Weights of a small image classifier.
Model: 3.27M parameters, arch mlp_mixer, norm layernorm, num experts 16, layers 8, width 256.
Training: adamw at rate 0.0018, batches of 128, held-out accuracy 99%.
Data: 122500 training examples, 20.1 epochs.
Rows from expert 0 of block 3, named by matrix and row number. Rows with one number belong to one neuron. Each number is 128 + 32 x the weight over its row's rms, rounded and kept within 0 to 255. All counts start at 0. Numbers have three digits each. After the name is the row's rms in percent of the matrix's.
# up: expert up (model.blocks.3.mlp.up, 16x64x256), inputs 86-171
# down: expert down (model.blocks.3.mlp.down, 16x256x64, transposed), outputs 86-171
up.23 050:131129059130173090102157197200108157162149105076123146095113152127108125117102168123138090138146127156081120113166174147125149091138144173159143038160132103138088151116134112092144099099122144194128130182181136100064095113131119140154107126201144099141145220
up.24 084:150143136097118116057158146145115135140180149113116137112126126104109067125108123106114091132055198118178118169101134086131105156131145104131121160112138127059136152115125144114160098157108145120097155077124138117154130122051170130151074135146118209126096112
up.25 082:118095143121132107075099151129136140108171150104090139130106136088101092213152138099167073160109145122110142153144109120156120097112091160145137118105141141070188117078146137113152061132186136122095128153082149110154080097055081158188088140143150145140120176
up.26 093:143123138124150174166123147127143113108149042102097144198120134127159190120073181074103062138132111125111132128139131121143097181138133066137117152085155108144121135167133112146115132126137135134138134118062135130128125180137134107103141085119082061075159130
up.27 098:117141114093134134164113134158081114118155082108120081130080170135106144119119127074140136138112109128145085123201142117098095147111159184148151112209114157181174104097106096154120116106139147153145151162107091135113114142091074115141124148153155107174073120
up.28 106:119134185109123138112110161125143153093162108131101119145107138093128144168131181078163039183099118116163103181127100112098112131097122169143135127103097140066172157103140112135097102107159126166101185165088124102108116134032130112184094108147170078119154147
up.29 104:123168131125188151159128152121134119109152126144096113164104185130140146102092144056143134174114062136124087130212165142099082136093154109173145142072092131155118112105104139114094134146126143154137155175110143126142146117113096160090098096106097160190176140
up.30 094:174168064104139200116108188107139148080168134191111177131071153090177192097120152092176070108072107200172107159157157116085114130116151147187166159112084139116141063100137089132102105159131140168142160166114102111121151130119095098060126134091087094113113122
up.31 095:163102110100126156030156088116132153112198117153104150121110126094121117088131151096143181141045131080164136162123086116122138122103095125193158159111149143040132183105102133142121121120139107114131163088125176083107111111055092119141065134145096158132155138
up.32 089:109129102072163113134110174107133099175091128089150087079146124105099123166127167141144077177160153170096134146162144179158138118087122144094122126195131040096094123151144195077186102129187134118146071172108131166099119112132134147141139138162179126122175150
up.33 091:092137124116132122104159184146114144143130129076125085158114148122138166174095092093169077102140115109168092087126132115099126149176135086118116149115138111126107133158172126125073125086173153139086118160078126127111169161164087111155131079120097089116116162
up.34 112:122133148125136164153090161144107152031167086181100176141085123078153159084127176083141114150119070148128111134139127101112118165122120177210191106040104168175188087079115094146109139158127114182135162125100126122122163158165072116113151130112132142083132114
up.35 097:192155080134111159061158105140157137107182087244094145090096157125137163111101123099147143084108119098156141104175128138140170111128172140158161119093193126044150114118104101113123088176129098122134089126145080093101124133117120143134079149095091135148138146
up.36 094:107112128111199122130105182129093090120184140074089071138108189066135163122066163051172069155068133122136082101222186142096142137066097131165159124126109097112054164091127128101107128157165134185117158134128167129101129135110110155106084111109102122141140185
up.37 116:123117160116084170205070103081118125029139133163111162128103103122131132111137157091126107106107080137108118130095082146135139131137093159157196115015153174184202083086151137173164090168143097134108162132090104110149143103113125105103181146090128134082161096
up.38 116:168166128087144134058153123153134088141142092123055122117071132105113131095091180061183126185054093107109079115162122143113156155109112161170148149120175097072078140124108118126084094153154133176086145129179134100120119108085098115088090105136101170137118145
down.23 081:112105145133150195061093128178146141165066093117095128193119095137130136174130138135127115144118109144196102142124116119095073121053128074119204182156093150052156091114098097156091128133161139116162153116117113167107079079140087140092127085154139113141116174
down.24 098:129194167129192133109133096155112114102158107191106114116150131110169179117150145164172127127093188162158107105178063154128105132094113119141189153137166120070132085162106131074059116139182113169146148144170106069091130147159063115165143108131119054114111123
down.25 090:111119127150183142090171133151083114113149080143088139165079108078114148117125158196106151138123152111148096177141098149094084126163151100139116144091095161130179160178195081100090118134160136152099184125054152107086116141095134109137120152143074129158060142
down.26 098:142155090166146160125173096203198118162083137122103098130136127162176138149153088153142097116132069180198155161141143135129110112126090119086200186111089151146148115168124117157105176126168120147160124150116099145106104104085151126087114080135109083079115154
down.27 100:171160144171115141137101133120190152090098140171191114122113204093162195110102193194128161199150118114100121151100163114141086085096133104154227094151175133143155124159114111103096101169078159112127136132142125115135076150087160146096113144098122140122087117
down.28 101:140146117145176137150200167176113114060147167113073157132086182037155138155137195150137105181154100156114132113100145150114107145168133128165159104090126108167120148174159071110121143176182160140111120127108132102113081139058122121147101100148071104107153132
down.29 102:125124104052147114091091052160108167183120116104109129103123120137160146153152152150191060086084160151115084154144107181139054103113105109162183147144121142143145092129109083110107123100159152125165164132141081127079090098129092133138147137195146066072095172
down.30 093:100129119123150173099078068167149131177050132150170102156166090126137143126125130147163096165153132143155088145114124094131033118100159058187227176180101186140130108151099105084081097141101121143139148164137131134067094115179120134077107108134121092059140144
down.31 106:123114233095153114099182105155133102137154136174098136109149172097146161097124151099159133127073195179121135130152136214134128140131120106146159137136149153049117140113088072146093118164201106238147145197146092088109106128117110091128132175135105118158114117
down.32 098:116100112115177165113090091121113104162133117147141114149127132173110087177132118139157087108172111173153093137178134149146092139067116164100196145199146146048172126093090084134082057158149165100146140158141111182075112107123069160085099103137165151126115147
down.33 101:127145157109130185076105132172084116120085088169101122166135106112170169103123117111164118128093090148220134195125148180120104134113157071152130133134082096046114120136143114123088124125205132123125172139126128183122067146162135109103070059158104098097171140
down.34 111:115130104202097124201184092159202154116100148138218116103160158107142155158109089118120132166187120146114129150085112096129121091125135082148162136143120110198132182142087105112126109132075124154053118152093092153139109141045177162083148150119094108156085130
down.35 100:155119171116135116105164066128130116123124112187101115141148109121137092110124140102051121116047181168181170134186117172178144161125140077137150159186157083032111110101122117085147119169099091179116137135184130133090071150126123105112099129158097154091121127
down.36 096:149155122103112113128144062180143124163072132081117138145108154151174125131111157109135093149081116091169123121165094180165067143146140113173193124135143123074125099149112095116061137109163167135147152158167081131141037132161080138115129100139146105085074132
down.37 112:101115111181098112173115118109166133128116130121242155100092113136144143135110070089137130120204162132083113100082154107136131116130143098146066127040072146204106160115144138163143145098104118183147124161132102135174105135090166156096177145109086108122069102
down.38 115:121137162123145150104213145139085106141135128162125156098192149125143118090088172139137100122034223128123174133161142179169136156170116137142139158125160134087132112136119071132089083122138112187180110156191101071105096159113111125152123201115116128100081130